From a checkpoint of a small text-conditioned image flow-matching model.
Training: 19300 steps, batches of 64.
Data: trained on rendered scenes of coloured solids on a plain floor, 48750 training examples, 25.3 epochs.
Rows from block 5 of the denoiser of a small text-conditioned image flow-matching model, named by matrix and row number. Rows with one number within an expert belong to one neuron, the router's apart. Each number is 50 + 10 x the weight over its row's rms, rounded and kept within 0 to 99. All counts start at 0.
Before each expert's rows are labels from the 100 images, of 14976 (inputs lightly noised), where the router gives the expert most weight on average: "place" is the part of the image that holds the peak. Only what is clearly more common there than usual is listed. The data: rendered scenes of coloured solids on a plain floor. In brackets: how many of the 100.
# router: router (model.blocks.5.mlp.router.weight, 16x128), inputs 64-127
# up: expert up (model.blocks.5.mlp.up, 16x128x128), inputs 64-127
# down: expert down (model.blocks.5.mlp.down, 16x128x128, transposed), outputs 64-127

# expert 4
place: bottom centre (44)
router.4:59 47 29 60 45 57 55 47 63 53 47 38 52 53 32 56 43 35 59 36 39 37 52 45 37 50 61 47 64 29 46 44 33 44 46 58 49 35 50 27 57 44 45 45 32 40 44 53 52 40 64 55 53 53 50 72 55 62 47 51 39 48 49 53
up.0:42 45 28 41 43 52 46 33 57 50 44 42 54 62 28 54 47 57 62 48 44 55 50 45 38 50 53 48 61 46 48 60 32 46 40 61 60 27 54 28 49 46 33 51 40 36 57 40 64 50 50 48 57 40 73 73 54 41 61 54 39 48 37 45
down.0:47 46 54 49 68 58 44 55 59 42 75 53 60 51 52 60 45 58 52 59 64 46 48 62 59 60 42 32 31 51 50 41 44 52 56 43 46 51 57 63 42 46 57 56 50 44 60 36 50 57 47 46 52 55 48 33 55 42 59 57 43 68 68 52
up.1:68 60 68 51 54 41 61 45 59 63 50 60 52 46 40 71 54 39 58 35 47 42 39 45 48 48 57 50 52 35 41 41 38 42 62 51 53 41 46 32 45 50 37 47 40 42 38 56 53 46 44 42 38 45 52 37 47 74 40 43 53 48 50 38
down.1:56 58 55 52 62 39 47 63 41 54 41 40 46 53 65 62 49 52 57 45 50 43 42 51 67 75 53 49 49 44 65 52 53 62 26 47 51 57 41 45 34 47 54 42 36 59 55 66 46 50 43 42 63 64 72 58 60 47 48 40 53 55 57 66
up.2:46 55 30 44 50 56 42 59 56 51 44 41 51 51 29 48 57 50 60 45 57 50 58 54 23 53 55 40 72 48 56 50 46 43 37 66 47 35 67 34 48 51 46 48 49 68 50 44 42 65 61 55 58 44 74 73 41 37 41 52 30 46 30 57
down.2:47 47 49 66 59 57 51 49 55 55 62 55 52 44 34 53 54 50 49 61 67 53 52 49 55 59 50 31 30 49 47 45 41 53 57 42 48 45 66 56 52 50 58 42 61 32 52 43 53 62 52 45 44 47 48 39 59 46 51 70 66 54 61 48
up.3:54 44 41 56 63 35 49 63 43 54 60 45 52 59 60 67 59 28 28 40 50 65 65 52 57 64 50 56 45 32 66 41 62 38 40 70 64 48 48 46 46 50 52 56 48 61 34 44 42 46 43 55 57 23 30 42 59 55 52 50 61 59 30 47
down.3:57 65 48 39 38 45 48 50 65 54 49 56 44 46 25 61 52 46 52 42 48 54 29 44 36 43 52 61 71 49 53 63 58 57 64 36 51 52 48 47 52 46 46 51 50 60 45 54 62 50 59 59 40 48 71 66 49 53 39 22 58 26 48 48
up.4:53 37 67 25 49 37 28 50 65 63 59 61 49 47 44 50 39 60 51 50 62 42 32 53 39 34 38 41 60 42 54 59 43 33 60 59 45 39 53 59 47 48 59 61 49 51 36 52 44 52 35 54 61 47 61 49 38 50 47 45 51 66 57 50
down.4:67 65 57 64 44 66 60 48 55 63 52 51 43 48 46 66 60 48 54 53 73 40 58 50 45 45 61 44 54 49 73 54 50 61 42 63 41 59 64 41 56 41 59 43 43 48 53 54 44 51 54 40 60 37 71 50 50 57 56 60 64 59 38 52

# expert 9
place: top centre (34)
router.9:43 43 33 51 75 50 42 50 54 55 58 49 38 46 54 40 59 50 56 44 49 75 34 45 63 65 43 44 56 64 42 57 63 58 36 32 45 69 48 61 45 45 39 45 43 62 57 51 36 49 59 62 33 37 63 57 55 60 50 45 58 33 44 59
up.0:43 54 51 47 52 57 50 38 26 49 37 42 70 50 45 57 53 49 36 68 66 47 43 67 63 42 46 44 45 57 38 48 44 34 54 61 43 48 46 60 34 45 58 60 50 49 49 44 42 42 59 50 41 36 23 55 58 24 58 52 58 50 50 57
down.0:54 36 57 66 56 53 29 55 41 47 57 42 38 50 69 48 49 45 56 33 27 54 62 53 52 65 49 55 44 50 48 58 46 66 48 42 52 49 39 51 49 45 51 45 34 70 55 54 47 62 55 46 48 59 47 45 60 51 58 50 47 44 60 65
up.1:52 29 47 27 42 50 54 52 45 46 59 41 53 52 50 43 56 40 52 46 38 44 49 44 33 41 56 52 43 52 82 34 41 43 62 67 57 45 38 33 56 42 68 53 54 51 43 35 57 68 41 47 66 57 68 28 41 60 48 50 43 62 63 49
down.1:52 36 63 00 66 53 53 62 60 56 54 47 33 50 53 49 63 38 56 35 43 57 51 63 38 62 51 60 46 54 48 52 44 58 39 45 46 65 40 35 51 36 42 38 29 60 62 48 27 72 56 46 37 51 56 55 44 44 52 40 50 45 62 64
up.2:51 57 50 50 49 32 51 50 38 64 34 46 50 42 40 55 41 52 51 74 67 53 70 65 50 60 43 37 44 65 45 50 50 55 51 52 45 54 47 34 42 38 60 56 50 65 62 47 35 55 46 43 57 46 36 50 29 44 55 60 55 52 65 59
down.2:44 52 72 50 52 48 56 58 44 45 60 50 54 54 59 49 64 39 45 42 52 56 50 58 40 47 54 69 64 63 57 31 59 67 50 42 54 66 52 51 56 62 53 49 46 61 57 54 39 65 60 54 57 49 55 39 39 64 37 41 48 36 52 37
up.3:42 49 65 48 49 58 51 60 56 44 54 48 27 47 58 48 44 43 64 61 30 39 60 42 47 36 70 44 51 49 79 51 42 67 55 42 44 43 52 33 63 32 49 40 57 49 43 46 48 62 46 50 63 53 69 61 53 63 56 42 48 35 58 44
down.3:39 47 64 42 33 60 54 70 57 36 63 39 42 51 54 52 53 41 62 48 34 61 58 26 49 69 62 67 57 50 48 55 48 51 58 50 48 68 55 48 41 44 44 47 48 51 59 50 64 53 43 47 66 58 52 52 50 48 45 29 42 49 56 38
up.4:49 40 44 40 48 40 61 44 41 48 64 39 44 50 45 49 62 32 46 45 43 40 59 53 45 40 60 66 34 65 83 45 36 49 60 61 56 53 45 24 67 43 56 44 48 50 56 34 52 83 54 39 59 56 52 40 54 49 57 50 57 60 45 52
down.4:54 48 66 07 70 50 61 52 61 52 61 48 33 57 55 45 63 35 57 39 45 56 46 49 46 54 51 66 54 56 47 52 55 54 37 47 56 54 55 34 60 50 37 45 35 61 52 49 35 59 61 54 46 47 75 60 49 44 57 36 49 45 54 66

# expert 7
place: top centre (34)
router.7:60 60 46 51 60 63 58 50 52 49 53 68 45 51 63 30 52 60 54 45 56 47 43 46 36 52 45 49 55 46 46 49 42 49 49 32 46 45 62 55 55 70 32 36 55 53 54 62 41 57 45 58 39 62 57 64 41 64 42 49 55 47 64 37
up.0:49 30 52 48 47 52 50 65 34 54 62 52 39 49 55 40 43 59 54 63 54 51 53 67 49 59 41 58 48 50 75 42 43 43 48 48 52 57 50 54 33 56 45 65 40 36 40 42 52 53 36 31 54 58 73 33 40 41 59 56 55 65 61 52
down.0:50 44 44 52 48 44 47 55 43 69 69 50 61 50 44 52 60 52 47 49 68 53 48 52 58 49 48 43 61 47 75 67 71 50 49 42 48 44 59 45 50 51 65 43 57 51 33 55 44 34 58 52 58 40 48 43 65 45 48 47 71 42 40 46
up.1:36 29 57 23 55 49 37 38 47 51 33 46 59 49 55 55 50 40 60 56 34 55 60 53 40 47 62 62 45 53 71 37 44 51 42 50 58 43 39 29 46 28 48 47 34 55 56 30 54 64 38 60 51 50 43 47 51 61 50 44 63 54 41 51
down.1:58 57 51 40 54 45 59 56 34 71 64 49 58 50 59 50 42 54 58 45 59 52 43 35 52 61 59 63 48 43 73 56 63 55 49 50 57 44 48 29 63 35 61 47 51 72 37 49 55 50 56 56 56 59 56 47 62 60 44 59 54 50 55 65
up.2:53 45 55 45 47 48 51 74 56 56 51 57 47 36 54 41 53 49 43 33 49 56 46 56 53 53 46 34 53 59 58 38 48 24 64 49 44 51 58 52 37 35 58 56 53 56 50 26 57 46 47 50 54 43 72 50 41 46 40 45 71 41 44 47
down.2:52 52 37 59 57 52 48 34 40 55 63 46 54 48 41 51 31 58 57 57 63 62 53 57 52 41 47 48 51 37 67 71 63 45 57 29 49 64 46 48 61 55 58 47 63 50 40 60 40 37 64 54 48 55 43 56 48 47 48 63 42 43 42 53
up.3:48 56 59 52 63 54 32 49 57 62 43 56 66 50 55 36 37 46 68 55 49 57 55 65 42 44 39 56 58 54 46 41 42 56 55 41 54 55 31 54 38 49 48 41 32 53 74 36 34 48 44 57 45 59 61 63 50 75 43 31 59 58 41 53
down.3:54 48 32 46 47 45 73 37 47 26 38 38 59 41 25 58 47 56 46 65 46 56 50 57 45 45 48 55 62 47 39 49 40 51 58 49 47 62 44 54 53 52 62 59 49 26 59 48 51 56 49 50 68 29 39 47 54 47 54 43 55 57 44 24
up.4:50 29 47 48 55 36 53 52 46 53 52 55 50 42 56 45 69 53 59 62 52 54 57 69 46 38 52 61 42 63 74 47 52 44 62 45 57 57 50 63 35 54 55 53 53 41 45 26 55 45 52 44 60 43 62 37 42 62 46 59 58 50 37 40
down.4:46 46 49 44 39 53 40 44 45 65 63 51 56 47 45 38 43 60 44 62 65 45 32 52 51 31 50 49 50 44 62 67 64 46 59 39 48 42 48 37 61 33 58 46 60 50 48 60 50 34 53 54 58 58 51 44 68 36 54 61 53 49 46 57

# expert 10
place: centre (27)
router.10:39 39 44 59 47 65 42 34 31 49 41 53 66 53 57 44 54 46 59 45 48 61 51 56 61 24 45 44 30 62 50 59 52 49 43 37 51 63 55 51 34 65 38 49 68 52 34 31 63 54 64 47 37 46 42 58 63 38 40 36 48 52 29 61
up.0:54 45 47 00 53 40 59 58 42 60 65 56 40 42 57 43 50 41 45 52 53 47 45 66 55 49 58 49 51 52 54 46 66 49 40 45 40 54 54 38 51 54 58 45 34 62 41 56 46 38 39 53 44 46 49 53 46 43 67 58 63 52 56 51
down.0:54 54 58 36 71 43 48 47 64 60 44 54 56 60 50 44 63 50 53 41 49 49 43 40 58 44 57 51 37 50 57 53 48 42 42 36 58 61 50 56 27 69 42 31 59 41 51 68 40 56 46 54 36 77 54 42 54 44 44 43 47 51 51 56
up.1:40 40 33 42 57 57 59 40 56 36 61 48 49 47 56 55 48 53 34 62 54 57 40 71 49 51 38 43 50 55 54 60 44 41 37 34 47 37 44 69 37 60 47 42 68 43 44 39 41 39 45 62 43 46 44 42 57 46 65 61 50 52 47 63
down.1:18 46 63 38 45 51 56 52 47 56 62 49 43 50 41 44 60 64 48 59 56 49 43 45 70 51 52 40 43 55 38 46 47 41 51 48 52 52 48 60 60 59 44 54 71 34 55 45 56 49 41 60 59 42 40 44 55 45 57 34 65 33 61 48
up.2:63 36 57 51 55 43 44 60 43 59 46 47 41 53 41 50 58 35 55 53 38 51 52 46 48 66 58 65 49 45 47 40 51 44 50 63 57 57 48 48 63 51 40 46 57 55 50 63 43 40 44 39 80 29 53 42 35 64 60 47 44 54 48 43
down.2:49 41 74 42 64 48 38 36 48 36 38 54 51 42 44 59 63 47 60 43 43 42 49 50 48 52 54 51 44 48 38 27 59 55 51 39 43 66 38 41 31 62 40 37 39 58 59 50 51 65 37 45 61 47 52 55 52 66 51 43 55 41 52 47
up.3:58 62 54 53 43 50 50 59 64 63 41 54 47 48 55 37 52 30 55 61 36 45 41 58 30 49 58 68 42 67 39 39 48 56 62 46 52 53 55 46 39 54 36 66 35 49 51 49 52 48 36 36 53 60 39 49 46 58 54 33 39 60 49 30
down.3:40 53 70 58 56 58 50 42 50 45 52 54 36 46 57 59 50 56 50 44 50 36 67 61 56 53 50 42 49 61 33 44 56 57 52 62 48 63 35 66 47 58 52 61 48 55 58 45 49 62 43 43 57 58 45 40 58 56 51 44 66 52 73 55
up.4:60 47 76 48 52 37 56 47 52 66 49 58 51 54 35 43 64 54 46 33 45 50 43 56 55 62 35 47 42 55 37 30 44 32 47 74 38 44 68 52 27 50 42 52 58 62 42 46 49 45 47 34 49 25 60 51 45 41 50 59 57 58 51 55
down.4:56 49 46 35 45 59 47 74 53 48 38 36 34 45 56 50 53 41 67 63 34 64 52 54 50 68 64 70 58 45 45 61 39 71 43 39 51 50 46 42 50 28 49 45 36 54 46 52 52 45 61 57 50 67 42 63 52 44 49 41 52 37 49 51